python train.py --horizontal_flip=false --output_stride=8 --arch="vit" --parallel_block=false --moe_every=1 --experts_per_token=2 --patch_size=[8, 8] --layers=10 --positions="rope" --one_sided=true
Rows from block 7 of a small segmentation model, named by matrix and row number. Rows with one number within an expert belong to one neuron, the router's apart. Each number is 128 + 32 x the weight over its row's rms, rounded and kept within 0 to 255. All counts start at 0. Numbers have three digits each.
Before each expert's rows are labels from the 100 images, of 14976, where the router gives the expert most weight on average: "top examples" is what is common among them; "lies over" is the class under the peak. Only what is clearly more common there than usual is listed. The data: cartoon faces.
# router: router (model.blocks.7.mlp.router.weight, 8x256, trained with AdamW), inputs 0-127
# gate: expert gate (model.blocks.7.mlp.gate, 8x128x256), inputs 0-127
# up: expert up (model.blocks.7.mlp.up, 8x128x256), inputs 0-127
# down: expert down (model.blocks.7.mlp.down, 8x256x128, transposed), outputs 0-127

# expert 3
top examples: beard; teal hair
lies over: hair
router.3:133145076124171142161151156114096120154097121150109064164129120147153132090082100088155083099143113121119085122164090119133132182159113136066144163118145133135144097164120098140210145139165118126125120134084127196117128094138093061152123155122116099129117098151119109144104132216132100132099104143094114089120132147183142174165115123163161128138101113109126128086134083102145126113147
gate.0:132092157131146132146123137128120127136130115128159182121128134143133124129126128112150133128138129128101152122110128125124128148122127128117140157134112150255128129141116128140128109102113120126128150168119154132134131135134135124128105118167126130134118111128136219095163122132155124130188099127128098131151127233136126138148198127170143199143006010117104132127000132125128125128137
up.0:123144129186127128027168127128066125122097108122085120130123127127131129171132122133126141133126127132131124142130128135133120126131127119170061136123128127059128094129145129126116128146172153106123109084133094128212103111194103116150129131078127128123129210133126128126128133093121159104122146129128140128114145155118129115109120128125125128136149205142127126131127125128119139169000
down.0:126128147131129131124129129124140140128124128124128099129131127107128183047176120130127108124138101127129137115139057127131156128118208126134137135179119153128131131115121132128123128127123090136128184096138126105131233128132151123101084255127084127108090122048128075125142140122125128147129127129128128105051108124128110098128105050130120130141114155084035128123090115130129133100147
gate.1:168102078113119122130115129130091106118137140204128168068128152160123123143082232111128021132118128118135086096128131094126132133095129161170143116115100126231118133131127104166123144006071139168128141129136149219127123129153116128156108174129128125121101123028129133128104116117144136128128121127155144130156060144123184128151110130134143146129124135118130136146132171080046103149117
up.1:178120122111107118125120128129112129060129130180131131089130136243057107127115215061070128137127144117130112127100131028126133126092115109115139112121128213148097131133127101167127156068059135148130132128164145143115128128121126153112129138126130071130058000125174156144127098127133136130133076124138135128134116154127127135093137168142126124129129134120129128156145135079127082138120
down.1:127097127133108128119128127177117114044164128141153130134133164126140162115159128127143127122035104148119128092089053135111129134135148118147100128211130128128132108124128059151128123145125133196095051078135189093128124142154162241127126159161128121085130177139115147166136149109135121126126143092125074130096067132148122129103126128211131141104013113127137119142085073128128077107131
gate.2:187178166126130134128073144129105133121112152174130121224124133127050127136130141127177125099126129126134127125124129111089083157137127129126155066128127131172118137211073092130127130081125122113128162125107137124119052138143127126191118129136123127153128128127115137107132128127212128143132115128158144074149117140151123125133135128103147103128120143125126129125109127113177127115051
up.2:121096105133125128128227126129139121135185128097122129123131125128128128126137081128110137135130130130119132134128128128135136115129158139126121163115131255130124156000128160084127153197154170239128121093142109128129149123125135055000125128125120127109112120111128110148128118117101128123129141130082123131093135076092133128113118128137113129128131132240130121126139136132127132130139
down.2:153245184125122156064114128128128131124130131130094190130087128121132164133130128121212134000118255126106149235128161130122135130113106107132128128127123130121128099128126049146203115125128128086128119076090116219154131103173116128130128114121129128128124125112132124042130128127128120129116140124140130128137130124117141130128143128159130058134135118132120120151139147131111255143073

# expert 1
top examples: white hair; beard; long hair
lies over: hair
router.1:121151118151157130076148092146109100087078131148129104087125144090174123165091137121105146141070159114120128093152167117138136095145130130129139147130109096114150090076164146159130160180126148150130097137133109090162121163192169169139147114155133189116065058162102107137147161127105104105119144110073135153117153132161191098124150123093118145083154113151111115130111119178111158063148
gate.0:119081135129134094126129128141133129125128128122145124122168128090128181141132092059138127128108159128126111129128188129197135088129118127128128129128093148127128061111100142128129112122105127163128134106127127157152127074255150128165091128129121128127071141119131124106133136124118146118128101060135129205109178058128174128123138128145149123129125133125114130128132113128118150123128
up.0:127128128129128129078127119132144128128128253120157143124137137121128155148129124117128127119130163128058093156128130128135133057100154130128126128129072197127128037149065133163149123125102125128129137125130188124137129128128123127119127077125126128140109132131129172124140224109105138091128128092163133173118205128147255129117162057127117116128115129128128108131124128128083127122128
down.0:128130130134157105133136131128124183107199116122139145129156128131129190127137173126160132128076089165127137108072082127110153125123127105159129118128194125152129134112084129141128127112127128128125121128199104134133127128110128246160127128159128127128114128120172119129127146131096117126128150130125123171130087128128126128127123128059092108086108118123126134092105128124128129125188
gate.1:143113162163000128121136110127127133130125128128102129148128128129124208105126128122144135128138129097000123129151211146107128136126126131126133127127118137128123111166098130130121090123130128090128128239134122102130233146144120124020130122125128126130074116133140174125143125126122208126128173134173139128118131123133125117103137157128105167128136158067212055136133143159139139096131
up.1:011099129116131118169144124120128136143146129156128130136139000129128131114142091129136083136131109126120124128132131127117137139132124100130255061131130101123129131117128128047137041088125116126128126129050123125066125054130129176134129123130105163248128208051136132133119099125128130134142149042143097144126123174135127128134128103133134166136153089127119128090125228127171128134129
down.1:136161211125128125128185128138114129136068119111152129138210127140076219212131127125143127123128232045027128125120145131123131098124196120114129114129097171114128121176128129131148128094139126101127128129123128000195128131127125115131128114129109132177111112130129163124172130128123128112129179128129034133091128128142204145148131140143134133140125123121126109127125128121124153112128
gate.2:128120128141145144128126169118133127135127127130129074072127127133131127126122000086128129131161128127125134218150119134088124133128144068129136127114125126119149111129123127121158067119129125127143129156128121124121125128130129067128127136140142103138135128171137124255131123127118133162127121255113125123106093129019097140141137142127108129128159104128129088135124128126145131100138
up.2:145136130132142140107129128125128061166126127129131129098118128195129112073125069128128193129145126125127128205158122184054107127128134115128136131057115114121131127137124171128157109116131127127128113149157130128126128158130128068128133126128152083133139124129128121255129103127128132095127121255145125119127118133118127133133128153126093156108164127130128093128126144129128151085138
down.2:126133129128125115151089128124145164121113130128135202128127057122024131132130126128100128163136128128174122129130127048121151137127128127077109167149121152127129127124129123135129158139154136097129124088231133128129131127048130129099133136127205129121112128108076124138086126129126123110128147032129130183128119128129232129129178128169128151118128131135138131130123127126086130128128

# expert 2
top examples: bald
lies over: backdrop
router.2:093091082133118103135135147150152185095157136156134095154224076064091127107100172153132082124130081131131145146081208097138146097171125121145090094090169115173188132108146120094104150165160157134178067092097140105071128146086075130140117137125147135121062141145123103174135132158125148117116116112133171091085111137164088085089108120082066126153122130115106129114148095129133105155105
gate.0:126127128172128149123129054128132151129147141128128131128128096128041154108126128158153128228135156127113117128128153099128158127128126129128128128128127129057128128186065134147128016128128134127128128156128255074037124131163132128184128128126125085128193124128128128129128116129129142128127128129163129101141128127128128128128128129126128128116132133062126114112129142133128128128127
up.0:130128128128128128134126188128117029127088128128131123097089178128131128140129128125118129061123106131255130089128128135128123136128133124128130130128129126131128129128178121115059149128128084131129124063139054172160129120128088128098128130129137143106108137127129128127130128126094084128117128127118118135126128144128165128128147126131129131146121124138130132161126107123128128128110
down.0:128138142156128127125079128119123130077129182128128109092128144182138116108129117141187133128255133094101164167109185117126113134096128130148130037141127137132125069170128124131120126066130126118125137128087128096103128131140130196136094132158065128151127127133126176089119110127127131130128131128132129108148129131149128141140128166086128130023151119127131141149127136121126136130128
gate.1:144135119172144129126133124131168101127130108116127129128133146130122134041122129141140255134127148122122157129000129128129188117130128145153127129171182116137129123131169148131144127129137130141126115135127139122028148134133132127091000125190125124130141044132126126144122128129135149127147127128033127134085103126134124127127124129164125124121129132124122127123090147128127134131132
up.1:100190111106137129121119116152137143139158150164121109135176119095078160131104131144131021128102129115125005137122138113169132122140087134108098128115116133122131125128031129133114111148106137125124126129120154122188121130130128119152182124060225091134147128130126118141126128138179118125134123160177190048149129122109123125128127155118128121114160143119075066124218088132095103142118
down.1:077128129047126154060110148123162145134128140125115081122208062067127073254130147148136123126121100125136121154151131132135109186164126130185015127112126128131141130064127224142114126134127129096129131088128128135156149135114109153156129166056091128081095127120130146106121127148127129067088149127099161128141130140129220127158141134115127127108131159127134142105206125141127093130089
gate.2:128128128128129255129129153221117152128128122128127127127125128085135128255106156128128128126128128128128131124142128133128124130128136128129128130128130128128128128128130128128128129128124128128128128109133128153141000128126128129113127127128131131127128125128127128119127119128127129123126128128102128130027124128128131128128128185085137136106128000128130126128129125126128129128128
up.2:128132127133255122128129125129128128128128121070140128132128162133092129142125118129129186129141154128128116125128129128129129110155128128128127128128119119125120127129128153129128061125146128127127126129131128125128127129128128128123122127200124127129129000155127141138129129129129139128127128129127130128044129127130127127163127127127255128137127129127128130128127131128128217128128
down.2:128128127128159128119128128128129152128128128155128128128102133128128187130042128128109128128128127129128128074127128128131128128128115130184128128128119130129152128128128101128148128128128128130163149128129052128128128128129129118128128125229128128129128128164128136133128128128128200128134151129128134128128128127079190128127128128161128128128128128128037255128128130133129128128128

# expert 6
top examples: curly hair; spiky hair
lies over: hair
router.6:092108129138173116153092116089170138180161122141172134153126106096049162140155143152095164140148076173179165172145092118131119170140135138171119079164156129104126156133107182142098063173153082095112134118131099101165069124118148150092149190091144150149137164116165153136110158160112099070111110151100140101156073112129119047134114161114109135107133128132080144163111144166111092081107
gate.0:105127117131123126132133128134131129102088110135135128132129128178124132130127128133153124086125121124127188129128133143133126128127128120133126084126126132133124153132126136130143126116128128134141125131124188148144131128130000132131104127144127125126136135069128173130126128140125126122130125095128103127119138130130126137129132122129169255120129131161124141127151155127129128127112
up.0:149128126118130065131143125128128125124125128133127089140127201135117129143128082124131125136129160110109108128125153142113118128126134129198154128077117150134123135119135132133099129128140129135129082128119157132128144246142125125255095131130178164128128127129132152255131097138128136047116000128128128106126128147130127144118071126117112126132128128216130128128149128128121092086120
down.0:128130128131134128118127105128112133120129130136128133118128128117138105127011125153128158227131169125128128016128135127132128122000128130130128128090045131129118126127059129128083128138129128147093139127129128123134128108125128127010125116024128125100112120121082081139131090123127122128133129150154123099069129128234137139128128138142121127128233135074128065143127110118117150128136
gate.1:128128089126127172128137137124138128135128122143125132115126195128136126126111134239129133224132117184128131146143128135138064112128126205128128162104125120189131124123178128100132128133214141118124061146082008125152128118133133125255000128124165127128141129129123126128121128101192136129118132180127129098131236091128086129130117105128129136166151127057130125127121133134128176132130
up.1:133128147102127128131129179138101128088123129128126112144079094121139122127143128128127127127102132135130197111103132143124132128081128156116131128136128132141160139128125097116129138124126127150139211100141255162121129136127093136128129123152062128132121126122129128128127123128151128127146102063044115135128135163196156130128137128180150128108123128155122196128132133082130119127128
down.1:128129129208111128104128127128123127098128127111121063106129162124170120128125118129128240130185170127128125105174126128135102128128186123128120153121127123178128128117149132044126236143092132129129122132069127000137128178137128200124125167128148121104171127134105151149126124058147129243121125139110122109128127126141131146123128128129123126166128128145131130154082128125162107118124
gate.2:131128127133132130120122128128140139127141130150122130136129126129130000130169128122135128193154128000119127117136133000130119128149123129139156129114128121192127138145128143124127118124129129119127128129093130128131140121232129122129125128127128126130129130128126126129128069097156128255140116128128128124128133105121127127122111070209143128143128129124128107128122128125128131130122
up.2:131131146134134129065075126181148138131138127122123140126127127127132129132127132124131143124132128119129118142082088066125110128120120177135149128138146119070129120132110188143119126105132109108131133104169122128141117128157153061128147127109000130130213130146128122075108134118128091129125124128156165127128145104117141055122104128122130135128130131087129113132114131121123145108124
down.2:128067177135128030128123122139157155063129123130134131128027139103102134127128127175134130136176127129121136128130127127025127128128127144138198123127167125130108135128129207117129131129113126128129126126127128128136136130145170170127127131135124129122138133117128127006133129126125126129092124084124123128128122149111000053129136141132123124126129120131092126128128237124130128128134